{"dataset": "rendered solids tumbling over patterned floors", "image_size": 32, "hidden_act": "swiglu", "fused_qkv": true, "conv_stem": false, "pooling": "mean", "optimizer": "nadamw", "beta2": 0.99, "ema_decay": 0.99, "batch_size": 256}
Rows from block 2 of a small image classifier, named by matrix and row number. Rows with one number belong to one neuron. Each number is 50 + 12 x the weight over its row's rms, rounded and kept within 0 to 99. All counts start at 0. After the name is the row's rms in percent of the matrix's.
After each neuron's rows are labels from the 100 images, of 14848, where the neuron reaches its largest size: "top examples" is what is common among them. Only what is clearly more common there than usual is listed. The data: rendered solids tumbling over patterned floors. In brackets: how many of the 100, against the usual share in percent.
# gate: MLP gate (model.blocks.2.mlp.gate.weight, 672x256), inputs 172-255
# fc1: MLP up (model.blocks.2.mlp.fc1.weight, 672x256), inputs 172-255
# fc2: MLP down (model.blocks.2.mlp.fc2.weight, 256x672, transposed), outputs 172-255

gate.519 097:39 63 60 67 41 52 37 25 27 45 71 40 37 41 42 58 47 56 54 74 52 45 57 53 55 48 59 64 60 46 74 54 54 30 69 34 40 48 64 37 40 48 31 52 65 58 46 44 40 48 37 51 66 58 54 38 42 37 60 59 50 31 53 45 30 42 52 77 39 54 55 51 52 38 61 59 44 34 40 28 53 61 25 45
fc1.519 101:59 49 71 49 61 64 39 49 45 49 59 44 48 47 39 48 52 46 47 46 44 52 94 61 51 52 56 42 37 31 51 50 48 47 64 48 72 44 32 21 50 51 71 23 23 43 56 54 48 48 66 44 31 35 51 53 25 38 60 47 61 63 46 58 63 49 73 48 50 54 49 65 49 46 53 47 47 41 47 53 78 34 50 49
fc2.519 103:50 65 49 37 48 61 36 69 41 61 51 48 44 50 61 53 69 61 34 59 54 50 54 69 48 29 50 63 42 34 75 48 41 53 36 42 66 61 65 59 37 55 25 49 43 49 34 54 51 46 42 47 44 51 37 61 53 46 52 37 58 55 59 44 62 45 42 49 48 80 65 36 45 60 48 58 37 42 38 31 55 39 51 34
top examples: red object (80 vs 18.7); its colour: red (44 vs 8.2)

gate.643 102:42 29 65 67 30 57 47 71 56 60 42 47 59 46 34 30 49 53 58 61 31 58 38 45 39 30 38 37 68 71 32 34 49 61 40 66 58 44 70 65 53 79 41 30 50 52 40 62 53 58 57 47 64 39 44 65 44 61 70 38 39 62 59 35 53 49 70 53 50 48 65 10 57 52 58 49 53 57 41 59 57 27 60 57
fc1.643 099:48 56 50 60 37 46 33 36 57 54 38 58 47 49 57 46 42 67 51 48 58 41 55 52 65 55 49 74 52 57 47 57 51 54 48 59 57 49 52 49 46 48 67 31 41 47 51 45 30 44 36 52 73 28 39 40 60 70 77 45 63 63 53 45 59 40 43 60 48 47 72 37 40 48 66 30 56 44 33 59 64 42 65 40
fc2.643 101:60 62 35 35 44 40 39 57 45 54 51 43 50 56 51 38 47 42 39 63 40 51 63 45 47 58 66 31 52 47 32 65 48 36 42 62 40 49 52 55 47 45 36 65 60 39 35 47 47 49 46 44 56 42 35 52 47 63 32 69 58 38 52 48 50 52 48 69 80 43 26 57 40 63 70 54 62 38 50 31 53 72 19 47
top examples: white object (41 vs 19.1)

gate.247 099:62 49 48 36 71 52 46 29 66 42 59 24 67 57 56 53 51 29 38 68 71 61 41 53 37 50 52 44 56 52 66 26 46 68 48 52 21 18 58 40 66 56 35 74 46 44 40 29 36 54 41 52 75 63 66 39 41 41 28 61 35 37 55 47 55 56 43 42 43 52 32 39 60 50 15 56 48 51 60 46 46 45 68 57
fc1.247 097:39 44 49 59 58 60 48 45 48 41 54 60 59 54 56 36 60 62 48 55 52 69 34 60 49 64 35 65 64 61 16 48 41 56 49 57 54 42 52 73 39 67 62 57 49 54 41 56 41 54 30 47 28 61 57 57 42 39 35 68 68 49 41 33 42 51 44 55 50 52 70 50 43 46 48 56 48 49 42 50 32 46 50 65
fc2.247 103:40 49 42 38 43 58 65 65 35 48 40 41 47 37 51 43 55 60 68 51 43 44 31 39 51 47 42 76 60 58 27 46 22 62 62 65 68 55 56 71 39 64 63 36 51 45 39 57 65 58 39 57 46 57 48 35 65 48 54 33 38 30 45 49 35 48 54 65 22 38 50 48 63 58 59 66 50 49 51 58 29 56 57 54
top examples: red object (44 vs 18.7); brown object (41 vs 18.8)

gate.464 106:45 50 57 52 28 67 27 62 59 83 68 43 57 58 42 60 58 43 45 73 45 56 63 61 36 64 46 40 35 70 73 57 54 40 61 64 52 47 49 37 35 27 31 43 61 64 53 59 43 66 22 40 37 44 47 50 75 57 41 57 40 50 59 74 52 46 47 53 39 69 38 48 64 34 50 61 49 39 67 52 35 25 66 51
fc1.464 104:38 48 61 30 58 43 37 54 26 54 47 40 63 51 42 37 73 52 51 48 75 45 49 26 59 42 61 66 61 52 40 84 54 45 55 54 69 31 57 39 58 41 46 46 51 37 44 63 57 57 46 45 59 35 45 64 50 51 62 37 50 55 47 51 40 49 68 65 60 55 37 53 39 62 59 45 53 58 39 48 40 35 30 48
fc2.464 108:44 62 44 29 60 43 43 46 55 48 33 53 65 50 46 50 49 56 65 50 47 34 52 33 27 40 62 61 53 66 36 66 56 60 54 62 63 36 48 52 55 44 32 53 58 50 39 53 58 41 43 39 31 58 60 55 56 48 41 57 56 36 33 49 78 34 51 53 49 36 48 65 56 36 42 64 65 52 25 34 49 30 62 50
top examples: teal object (58 vs 19.2)

gate.425 092:51 61 35 58 40 50 34 39 46 46 42 58 46 32 43 56 32 52 50 71 56 41 30 37 39 40 49 58 40 42 45 25 57 56 37 43 40 25 53 77 57 50 26 66 78 48 55 50 43 57 49 43 74 40 22 43 39 51 58 47 75 24 61 30 35 42 42 53 42 35 51 49 50 34 39 47 59 46 39 60 52 57 54 64
fc1.425 087:41 51 48 64 73 52 77 57 47 37 56 28 29 51 49 56 50 53 56 31 59 44 39 65 31 46 46 51 67 46 45 56 62 43 48 56 43 49 34 42 47 56 51 60 29 57 50 47 60 39 67 39 42 45 50 57 49 28 39 47 12 62 71 50 46 47 42 48 41 53 55 39 62 34 53 56 59 34 48 58 43 48 65 32
fc2.425 094:51 56 52 30 53 60 40 46 34 50 58 56 51 40 37 39 56 24 69 81 52 46 49 43 57 51 63 60 48 39 46 52 49 53 50 48 24 41 50 25 48 64 47 50 67 50 58 20 46 44 60 43 65 58 56 49 49 24 48 45 50 45 60 32 31 60 58 34 45 82 48 55 50 62 45 47 45 36 66 45 62 52 68 51
top examples: teal object (57 vs 19.2); brown object (55 vs 18.8); count: four (54 vs 23.2)

gate.17 124:32 39 41 47 27 71 47 53 41 67 63 64 46 50 28 50 34 61 60 40 41 39 48 37 65 49 35 56 47 50 62 41 46 57 59 55 64 66 61 44 47 48 62 47 60 47 59 40 54 60 67 45 49 81 65 23 66 45 60 29 42 75 55 39 51 53 70 43 66 54 63 53 59 66 54 55 56 72 36 69 37 56 69 65
fc1.17 103:55 51 34 32 51 22 39 55 27 54 53 50 48 48 80 46 22 67 55 69 60 32 58 56 58 43 46 46 46 43 55 43 43 50 62 52 39 53 65 63 43 60 38 53 34 46 59 50 61 49 58 59 74 47 41 60 46 44 51 53 53 49 50 42 40 30 63 50 49 44 70 67 59 53 33 62 37 68 43 46 78 38 52 52
fc2.17 111:52 53 39 34 54 51 44 35 32 53 48 38 59 56 49 39 44 50 44 63 41 57 60 42 29 65 45 41 38 47 47 60 64 56 70 47 53 48 50 67 34 32 62 59 50 62 45 55 29 58 39 37 30 63 62 29 39 40 52 63 62 42 49 53 43 36 59 41 71 72 39 36 45 69 47 50 48 53 55 55 68 41 48 48
top examples: white object (53 vs 19.1); grey object (46 vs 19.3); its colour: white (34 vs 8.8); cube (30 vs 9.8)

gate.551 107:52 57 40 40 33 52 37 53 61 56 63 68 66 46 51 63 50 54 40 62 38 31 86 53 58 61 53 30 47 55 88 51 43 42 74 53 54 56 67 51 63 53 61 65 51 39 65 36 60 44 66 44 71 61 38 33 64 70 39 44 58 59 52 52 55 53 71 47 40 40 31 51 54 36 51 57 43 56 39 50 63 46 36 45
fc1.551 110:34 50 66 45 72 51 44 47 35 57 40 62 55 58 44 39 42 46 58 41 38 55 58 43 40 37 44 50 56 26 31 36 54 53 45 64 66 40 38 52 41 30 73 30 42 53 38 57 47 59 41 47 15 61 53 45 31 45 75 68 20 55 52 50 39 49 52 55 56 49 59 52 52 41 58 12 47 49 55 58 27 22 57 55
fc2.551 109:33 56 29 44 45 37 41 51 44 48 47 89 47 48 49 53 61 41 55 57 65 58 45 51 58 43 57 38 45 51 56 60 39 63 27 58 25 62 57 70 63 57 61 53 52 66 59 47 66 56 37 45 50 64 51 28 65 27 45 39 47 46 60 70 50 65 37 47 33 40 52 71 73 62 45 55 61 73 54 48 43 68 56 48
top examples: grey object (40 vs 19.3)

gate.452 093:56 64 67 41 44 43 63 21 52 56 40 50 58 30 53 46 61 53 49 51 48 50 53 40 44 64 41 37 46 22 43 64 40 46 46 54 71 38 65 50 39 59 60 59 61 59 17 53 37 59 29 57 41 71 43 51 47 60 60 55 53 44 36 56 56 65 45 60 60 70 27 39 57 38 56 56 37 55 41 63 70 46 51 59
fc1.452 097:59 38 44 52 45 58 47 71 45 60 63 18 45 58 46 40 60 56 34 55 44 37 50 48 38 44 44 51 62 11 57 55 51 41 55 46 59 39 42 30 67 61 58 50 66 55 63 48 48 42 52 39 66 47 60 33 35 47 39 46 51 56 50 51 41 58 57 21 30 52 62 48 32 39 70 63 58 55 64 39 45 47 44 52
fc2.452 096:55 39 59 55 52 39 63 47 54 56 43 53 57 42 45 61 56 59 34 51 52 39 40 42 64 60 45 66 37 60 27 16 37 44 67 74 43 30 57 52 75 60 60 24 43 38 52 55 42 43 43 34 50 37 49 40 60 50 50 66 82 43 57 68 55 35 50 76 64 50 28 47 51 60 48 49 61 39 56 34 76 50 50 56
top examples: red object (67 vs 18.7); its colour: red (33 vs 8.2)

gate.364 106:40 32 34 49 50 67 53 61 68 40 60 71 49 50 51 55 57 33 54 35 68 76 51 63 44 57 61 48 54 65 39 61 47 32 46 59 39 53 66 72 46 43 28 38 46 54 44 65 68 36 22 47 43 48 42 67 33 46 39 65 48 48 43 51 38 55 44 53 55 65 51 51 55 44 38 58 47 69 57 40 29 59 81 42
fc1.364 098:49 50 41 54 60 53 39 43 51 87 29 51 57 53 52 35 62 44 54 45 58 64 58 45 44 37 55 59 57 55 49 63 58 48 44 56 33 62 18 53 28 45 54 57 53 44 62 53 47 52 50 43 53 27 62 62 09 48 43 60 28 59 64 38 50 40 29 78 57 47 28 62 65 37 35 35 45 40 63 44 44 44 59 48
fc2.364 099:55 48 70 63 37 60 31 50 52 79 39 50 54 48 46 59 62 44 43 38 52 52 43 58 40 48 31 59 63 44 55 40 71 60 64 38 55 52 55 52 55 53 49 52 49 40 40 49 33 47 55 49 38 52 39 57 45 40 42 34 56 69 68 76 40 47 54 56 49 66 67 50 55 46 57 53 50 42 59 58 42 47 68 50
top examples: white object (45 vs 19.1); its colour: white (30 vs 8.8)

gate.33 099:66 40 33 56 58 36 41 27 55 65 60 38 39 54 49 60 61 51 56 70 52 66 48 38 51 63 60 54 61 52 46 63 47 39 56 57 57 63 43 68 39 54 54 70 54 61 43 41 31 59 34 50 39 60 65 54 50 46 27 46 36 60 42 49 63 37 57 38 55 53 64 28 68 43 58 43 60 46 53 42 34 56 67 55
fc1.33 110:61 44 68 46 75 50 63 52 67 25 13 32 57 51 42 53 66 53 51 49 60 46 40 40 58 57 53 45 66 55 25 45 18 68 54 58 32 45 42 40 50 26 35 65 55 38 42 48 69 63 61 41 38 26 50 72 55 42 50 66 51 15 41 46 52 66 45 67 28 50 50 47 61 32 37 55 44 30 38 40 33 73 69 34
fc2.33 110:39 62 51 52 54 62 22 67 58 49 59 61 30 56 59 51 05 44 75 44 43 71 50 50 43 52 53 63 56 36 51 63 52 52 58 46 53 48 49 53 36 72 17 46 37 29 26 51 46 44 44 47 64 62 74 58 48 28 61 55 38 66 37 38 50 78 59 52 45 60 64 38 38 56 44 64 56 72 42 68 41 28 68 56
top examples: orange object (52 vs 18.6); count: four (50 vs 23.2); white object (43 vs 19.1)

gate.59 098:60 61 64 44 50 76 39 33 66 58 37 61 39 41 59 63 70 38 67 53 58 42 58 49 60 46 72 49 51 39 61 62 45 43 36 38 63 52 58 57 57 38 39 46 40 55 27 68 70 53 66 72 43 46 46 57 44 61 62 65 53 52 24 53 60 61 37 42 58 42 43 61 39 28 51 40 27 45 45 44 66 43 57 54
fc1.59 095:40 41 38 56 50 25 60 69 33 43 62 39 59 56 43 35 29 64 35 45 43 57 40 52 41 54 25 52 50 63 38 38 55 59 68 62 36 46 38 43 43 62 62 53 59 44 74 28 30 51 36 32 55 52 52 45 54 37 41 34 47 45 74 43 38 38 63 62 43 56 58 40 59 71 45 59 71 53 56 54 34 55 43 46
fc2.59 034:45 54 38 30 46 45 51 60 57 39 34 56 56 84 58 51 35 53 57 60 65 49 54 40 38 58 42 47 52 70 29 18 50 88 48 57 62 40 50 62 80 42 53 32 53 56 41 62 38 65 35 59 70 61 37 53 43 61 48 47 27 41 43 40 57 59 69 27 57 54 36 34 42 46 56 35 41 49 55 34 48 50 54 83
top examples: white object (46 vs 19.1); grey object (39 vs 19.3); its colour: white (27 vs 8.8)

gate.301 106:52 60 59 47 44 41 39 37 47 52 38 68 65 57 28 42 52 53 44 64 48 46 55 61 62 55 46 62 32 44 73 48 51 44 70 36 35 46 58 64 66 57 45 53 57 42 59 30 50 55 52 38 61 39 44 53 68 68 65 43 59 37 52 45 63 68 48 60 41 44 34 43 46 48 40 65 28 31 56 32 68 58 54 60
fc1.301 098:36 46 66 59 64 38 61 46 59 58 65 49 51 74 36 46 60 45 55 36 55 68 49 43 43 56 57 55 41 60 56 41 65 59 65 39 32 58 36 41 56 57 44 45 27 56 58 49 44 49 46 49 38 56 93 58 50 51 36 56 49 57 54 46 63 48 59 63 51 22 54 59 41 56 37 77 53 49 70 41 44 53 46 42
fc2.301 104:69 20 56 59 31 51 43 48 58 56 69 29 45 43 38 52 52 44 37 43 63 50 56 50 46 29 45 43 50 51 35 49 52 60 68 59 42 48 30 22 43 45 69 44 46 39 56 23 24 45 66 35 53 39 66 42 66 49 45 36 49 59 81 40 26 41 58 51 32 61 54 48 49 50 67 27 58 61 76 78 50 37 45 49
top examples: red object (43 vs 18.7); its colour: red (35 vs 8.2)

gate.81 091:54 70 50 51 57 67 31 41 84 48 49 65 60 57 42 40 27 52 48 41 59 43 61 50 57 51 52 48 38 69 50 63 45 33 54 58 34 57 42 61 38 66 52 47 58 24 35 39 70 49 41 53 67 37 65 70 56 57 49 52 47 76 45 50 57 36 49 69 56 38 69 45 54 40 42 45 47 47 49 35 69 57 49 33
fc1.81 094:78 37 42 44 64 61 61 27 65 62 58 51 38 52 45 62 61 64 50 45 75 53 51 40 44 51 61 43 53 77 45 81 39 39 54 55 38 46 20 60 27 46 36 49 47 76 63 46 75 48 60 43 50 44 49 61 51 41 42 37 32 37 53 66 45 52 44 47 58 32 47 65 54 23 29 43 49 57 53 38 47 40 68 58
fc2.81 093:26 59 61 63 32 47 44 65 47 33 40 47 63 61 43 61 58 45 57 43 60 49 37 44 60 57 50 47 59 56 15 52 32 51 66 48 72 58 50 60 64 58 47 58 50 66 30 49 17 59 49 49 10 61 61 36 51 56 45 71 65 60 20 52 75 37 61 31 55 64 21 49 52 48 59 56 48 41 62 63 65 54 46 47
top examples: grey object (56 vs 19.3); its colour: grey (29 vs 8.4)

gate.213 095:46 50 44 37 59 48 37 49 61 28 68 59 61 54 41 49 28 45 40 57 47 68 47 53 50 47 40 70 48 47 39 39 46 55 61 40 45 50 62 52 53 50 33 56 44 47 56 38 61 43 46 51 65 48 45 59 53 59 62 74 48 47 65 33 44 37 61 50 59 42 50 35 41 40 38 65 50 62 54 25 46 54 43 56
fc1.213 093:38 50 55 50 62 54 39 46 55 44 63 69 56 59 26 47 63 58 39 45 53 56 38 47 58 25 68 67 58 91 51 58 64 36 57 50 23 46 28 46 39 50 59 49 57 52 69 31 72 51 59 46 37 45 55 38 61 33 45 65 38 45 55 37 25 70 37 51 46 20 58 53 93 38 37 41 70 52 46 50 23 55 40 40
fc2.213 094:61 48 45 73 49 42 38 38 47 50 29 49 30 69 41 52 69 59 43 42 60 47 45 46 70 43 31 55 74 48 62 56 44 55 74 39 39 44 37 48 60 40 58 44 47 49 45 43 64 51 58 45 40 53 62 43 57 53 42 43 29 35 40 36 21 38 39 67 39 48 42 66 77 33 58 48 66 34 55 56 34 62 73 62
top examples: red object (67 vs 18.7)

gate.626 098:44 52 62 64 38 52 62 74 60 71 59 33 48 35 35 33 48 81 64 20 29 47 38 44 26 49 70 36 66 62 66 72 86 24 42 41 63 25 57 65 50 36 49 34 49 56 44 49 64 55 35 55 45 59 54 21 46 45 63 65 36 51 43 63 45 47 49 51 38 46 65 53 41 62 42 43 58 52 58 55 45 36 37 49
fc1.626 097:37 43 58 65 49 40 32 50 65 28 51 62 45 50 56 59 49 72 36 29 44 48 39 41 59 47 44 51 67 25 52 55 44 45 66 35 49 62 40 33 57 52 54 48 43 51 33 54 32 64 42 44 44 32 61 69 59 71 47 59 53 60 64 48 43 46 29 42 30 51 56 39 60 26 69 37 47 42 25 56 53 77 55 38
fc2.626 096:38 59 31 70 47 29 40 59 49 30 46 72 62 41 58 43 65 49 45 50 61 42 30 36 49 47 46 73 32 54 42 51 34 41 44 59 47 73 45 73 47 64 44 66 57 39 70 56 46 57 44 54 54 53 50 35 86 37 32 39 63 51 46 54 59 54 27 34 38 51 46 56 80 59 65 53 58 48 62 61 54 83 53 57
top examples: orange object (40 vs 18.6); brown object (40 vs 18.8)

gate.491 099:50 75 50 46 62 50 31 55 33 56 61 62 60 65 53 43 51 62 32 46 59 48 44 27 37 55 67 49 61 50 54 54 60 46 51 67 49 34 47 62 34 58 58 38 43 38 49 34 37 35 41 27 51 51 40 41 55 61 40 48 41 71 65 35 32 38 32 67 47 38 42 47 64 45 45 52 65 45 55 31 30 38 42 45
fc1.491 102:61 50 45 39 51 51 69 23 52 60 52 65 45 61 48 44 60 51 47 65 39 50 41 44 40 54 72 52 48 39 50 57 34 60 46 41 48 75 51 44 47 44 61 20 57 78 59 57 85 38 54 36 39 53 42 49 38 48 40 45 57 76 60 58 52 41 46 40 39 61 55 61 58 63 48 39 36 59 74 34 55 35 64 59
fc2.491 101:40 38 44 44 38 63 51 49 65 43 53 50 53 71 53 40 56 48 52 55 45 70 57 62 53 49 44 47 45 59 67 45 59 59 38 30 43 69 50 26 46 67 47 40 62 32 73 74 36 48 43 47 58 43 43 52 65 40 71 48 50 51 77 49 56 61 57 44 35 47 37 59 49 45 39 58 45 68 76 21 63 40 50 59
top examples: light from behind the scene (79 vs 24.9)

gate.23 106:16 55 65 63 37 66 54 54 22 56 56 50 49 41 38 51 48 48 33 32 31 68 49 40 39 64 49 50 48 51 78 56 60 41 45 50 41 33 58 57 50 55 47 46 46 59 39 57 41 42 47 47 58 60 51 29 32 52 64 44 34 56 44 63 43 61 49 65 47 56 24 50 42 51 51 57 46 53 74 51 58 49 58 43
fc1.23 103:31 43 71 44 52 50 39 53 42 27 72 43 36 27 51 40 47 41 81 52 40 52 47 61 63 55 34 47 30 33 39 43 55 66 45 47 58 48 57 51 44 34 30 57 58 70 45 69 44 67 58 56 68 71 44 58 43 69 40 73 62 37 43 31 28 48 51 37 46 28 47 47 36 52 60 42 37 53 35 51 46 31 49 46
fc2.23 110:56 62 50 35 48 54 50 27 34 38 49 72 54 36 52 27 62 40 42 45 42 67 49 39 36 65 26 59 45 37 57 57 32 62 53 36 58 52 52 60 32 70 37 61 51 72 53 46 58 26 32 48 40 50 47 61 40 54 54 44 61 29 37 27 25 46 44 27 53 62 57 28 66 37 38 68 50 46 44 36 36 31 56 43
top examples: its colour: red (26 vs 8.2)

gate.539 097:51 43 43 26 71 45 36 49 46 60 50 36 59 33 54 33 66 62 50 53 47 41 61 55 46 63 45 44 62 36 44 44 44 41 85 52 72 21 65 42 56 64 65 58 59 30 54 44 41 64 39 26 45 58 59 49 52 54 46 47 49 44 65 57 52 40 60 47 67 40 39 41 33 48 27 65 40 51 34 31 55 28 30 58
fc1.539 096:48 29 51 14 56 39 66 60 56 43 76 62 57 53 59 48 35 32 43 71 62 42 27 34 38 57 57 49 28 72 62 63 67 44 41 72 52 35 50 59 46 36 44 50 44 65 73 49 67 55 42 51 44 44 28 46 62 52 26 49 39 68 58 63 53 47 50 54 52 60 49 32 47 46 47 59 67 33 34 47 44 61 44 66
fc2.539 097:49 68 38 61 59 60 49 47 54 31 56 61 70 55 58 64 58 51 57 37 52 42 36 50 49 69 43 45 56 44 51 33 53 42 54 62 46 55 45 46 37 68 63 34 53 37 61 45 39 44 40 38 43 54 69 64 58 69 37 47 59 53 60 46 45 50 54 31 61 57 52 52 51 68 43 52 50 23 70 72 55 54 46 28
top examples: light from the right (61 vs 24.8)

gate.60 097:60 61 48 58 39 73 43 62 61 51 46 53 46 52 41 51 49 55 61 36 52 60 70 45 58 45 43 44 56 42 42 75 55 25 44 26 46 34 39 63 53 55 50 44 49 50 43 63 49 55 58 38 80 59 40 44 21 51 52 61 57 62 59 45 71 48 50 60 69 61 53 68 36 45 44 46 46 56 50 27 76 62 35 34
fc1.60 095:43 47 56 80 62 20 58 39 61 48 42 37 28 52 51 46 45 40 53 42 60 30 54 28 49 56 50 64 62 50 66 61 53 50 63 51 37 53 57 45 52 44 73 42 56 42 31 40 30 68 47 48 52 58 59 43 44 39 58 61 37 55 54 58 52 52 52 57 44 47 40 50 49 30 24 41 62 52 38 44 57 42 34 71
fc2.60 102:46 45 58 58 29 77 39 35 62 60 58 46 65 72 52 60 17 43 65 57 57 45 73 68 43 55 42 39 40 43 75 72 47 43 50 55 57 51 66 39 50 43 64 53 53 32 41 55 34 53 54 31 54 28 48 26 59 50 40 42 62 71 55 60 58 53 49 56 52 68 38 52 62 20 42 23 56 47 58 59 52 42 53 52
top examples: white object (57 vs 19.1); its colour: white (38 vs 8.8)

gate.263 101:38 42 27 42 32 61 38 49 33 50 46 72 47 65 42 60 44 54 39 52 36 54 44 39 82 51 64 40 64 39 37 66 62 66 55 46 46 81 58 55 40 43 44 46 52 53 57 47 55 44 35 45 37 54 28 79 40 49 50 59 59 64 65 54 67 20 53 59 43 58 61 54 60 29 61 32 50 58 51 41 53 65 34 54
fc1.263 094:50 32 53 36 33 24 51 52 53 55 45 49 38 64 80 44 52 64 29 64 40 38 42 39 51 46 59 34 51 49 55 61 70 49 57 57 59 54 65 43 51 41 35 45 39 58 35 42 56 53 29 50 40 69 27 62 53 58 58 39 74 32 43 76 42 64 57 41 49 79 67 50 53 43 52 32 54 45 64 53 43 42 71 42
fc2.263 100:66 41 43 45 66 39 48 57 35 43 32 31 55 48 61 25 54 53 49 47 60 49 30 52 64 57 49 66 49 39 52 53 42 31 31 43 54 57 61 49 56 56 50 52 65 22 62 50 37 60 81 43 16 25 32 56 36 49 46 51 51 49 67 46 49 71 29 43 39 52 34 64 40 42 55 35 52 40 51 59 59 47 35 54
top examples: light from behind the scene (51 vs 24.9)

gate.512 109:69 48 52 65 49 56 43 45 48 49 38 67 57 64 55 67 18 47 84 65 47 53 46 62 68 59 48 47 56 51 67 48 46 61 55 27 62 25 54 57 53 43 53 59 48 56 69 57 60 58 57 55 74 41 36 25 22 49 69 65 31 64 58 22 56 61 48 39 69 39 33 56 57 41 43 48 33 41 61 65 63 55 62 50
fc1.512 102:61 52 53 55 64 65 58 51 68 47 49 29 56 47 55 39 46 40 61 67 53 36 50 69 30 46 55 40 52 56 74 30 40 61 48 49 41 39 57 38 52 52 53 57 60 32 30 61 59 48 46 36 54 38 42 10 51 33 56 70 39 35 59 49 38 55 38 54 32 70 46 38 62 56 48 47 44 38 67 67 48 32 84 55
fc2.512 103:41 50 35 80 31 46 31 40 48 65 36 48 60 76 62 53 48 33 50 58 72 48 75 52 47 53 57 45 57 58 55 62 51 38 54 28 60 66 39 42 62 43 56 50 33 44 58 51 38 59 42 57 37 35 33 34 34 39 45 46 55 40 67 57 47 46 33 36 58 58 50 56 67 49 54 40 61 52 45 56 39 38 62 55
top examples: white object (45 vs 19.1); grey object (44 vs 19.3)

gate.293 102:64 58 63 27 57 57 51 42 66 47 62 62 62 34 48 59 42 47 58 71 23 59 58 50 55 80 32 46 29 31 52 42 50 38 69 42 54 64 59 49 34 42 60 36 44 40 43 40 47 60 38 57 31 61 40 45 45 30 59 44 46 39 36 60 47 43 84 61 72 49 41 50 52 61 37 44 34 54 56 41 38 39 53 61
fc1.293 101:36 36 48 48 69 54 52 76 51 60 55 19 54 42 67 23 65 55 59 39 52 30 48 66 40 35 48 39 72 30 44 63 42 70 36 51 78 40 43 34 73 33 45 33 55 38 45 77 58 51 64 51 47 64 51 39 59 58 54 59 57 82 39 59 46 40 49 36 50 75 67 59 48 56 74 52 53 61 44 44 72 21 53 41
fc2.293 107:45 52 55 36 52 51 28 52 46 55 49 52 57 37 46 62 33 47 67 66 21 51 47 65 31 40 59 62 38 37 82 36 78 57 45 27 70 74 37 60 60 44 47 33 60 57 63 42 34 60 46 53 40 36 46 54 61 59 43 47 62 57 47 42 28 34 69 55 45 54 50 55 52 59 57 49 42 51 43 29 52 31 46 42
top examples: red object (87 vs 18.7); its colour: red (25 vs 8.2)

gate.230 103:45 34 70 30 41 53 54 46 63 72 52 37 65 41 52 58 35 33 41 41 51 59 47 49 61 47 36 69 50 19 40 54 49 60 43 64 29 45 56 48 45 33 44 45 50 56 74 49 54 55 39 54 72 39 55 71 45 32 53 56 75 54 57 40 37 36 32 44 72 73 52 67 60 59 56 45 82 49 44 56 49 73 62 46
fc1.230 101:61 47 51 86 57 53 48 51 58 54 49 43 59 61 57 49 58 48 77 43 40 42 30 54 57 48 70 38 86 45 49 65 56 58 50 67 59 45 69 59 29 49 42 59 45 41 33 61 50 47 56 38 49 44 69 40 61 36 57 47 48 57 51 53 65 63 43 44 56 56 64 40 58 59 56 53 41 30 29 66 57 51 50 59
fc2.230 100:40 74 48 51 56 55 34 69 47 48 69 45 39 50 57 51 34 36 59 31 58 70 56 48 54 46 54 53 47 54 46 65 60 43 40 49 52 75 57 43 41 55 44 45 27 57 52 45 45 38 32 69 54 17 68 55 53 54 30 37 36 35 31 59 43 52 55 56 38 61 43 55 69 28 45 53 71 46 40 48 41 54 39 61
top examples: white object (51 vs 19.1)

gate.658 095:59 32 61 66 19 54 58 74 74 72 37 69 54 22 51 50 55 65 42 32 38 44 56 73 50 40 37 38 52 51 62 68 46 41 39 58 53 49 62 55 67 39 56 42 41 25 36 70 63 80 63 59 42 43 41 56 57 47 56 54 63 70 34 48 27 41 42 57 45 49 71 61 53 28 49 50 46 34 43 50 63 31 58 33
fc1.658 098:45 57 38 41 35 31 35 47 54 54 66 47 46 53 63 27 30 24 45 64 57 45 61 37 38 44 55 56 41 57 44 58 71 48 32 57 57 44 54 48 23 73 46 44 31 51 52 47 40 39 42 58 64 09 61 46 59 66 37 27 65 62 57 57 74 47 43 46 33 61 46 45 72 37 44 37 67 34 39 62 44 40 62 64
fc2.658 102:67 55 46 49 30 52 64 56 32 40 49 31 39 41 51 37 49 52 26 62 44 56 48 62 59 56 26 48 38 44 52 61 43 55 50 32 77 61 29 31 52 21 45 28 62 43 63 52 49 59 39 52 53 68 41 53 65 68 39 48 65 71 38 39 50 55 53 39 54 70 45 37 54 38 56 56 55 57 42 44 38 74 43 55
top examples: grey object (48 vs 19.3); white object (40 vs 19.1); its colour: grey (30 vs 8.4)

gate.215 096:37 48 54 24 45 45 45 59 39 53 39 43 45 57 46 45 41 58 48 72 35 53 45 62 54 48 42 69 76 65 47 26 68 48 51 54 54 45 41 42 46 57 53 63 83 68 47 57 21 57 41 41 38 33 49 52 32 42 66 55 40 50 65 38 45 36 61 60 67 46 52 43 69 48 60 38 66 70 57 48 51 60 35 58
fc1.215 103:45 47 62 61 31 54 45 48 70 78 74 50 39 37 40 46 36 59 48 30 50 43 73 39 49 50 41 58 85 63 45 77 75 37 59 53 46 41 69 57 46 57 54 71 55 60 46 32 44 56 51 53 72 55 48 58 79 39 52 27 54 44 31 55 38 44 36 56 56 39 55 53 49 48 65 38 67 40 41 63 42 47 33 62
fc2.215 104:61 32 62 69 56 31 50 42 73 55 54 18 55 60 39 51 29 45 44 26 56 52 42 36 48 54 30 41 63 39 44 56 61 49 54 52 48 35 53 36 50 43 80 68 47 64 52 53 24 56 46 53 43 24 67 71 40 42 44 49 36 67 62 55 54 36 57 48 52 44 50 54 50 37 76 41 44 50 47 29 31 51 26 50
top examples: red object (54 vs 18.7); light from behind the camera (52 vs 25.4); its colour: red (36 vs 8.2)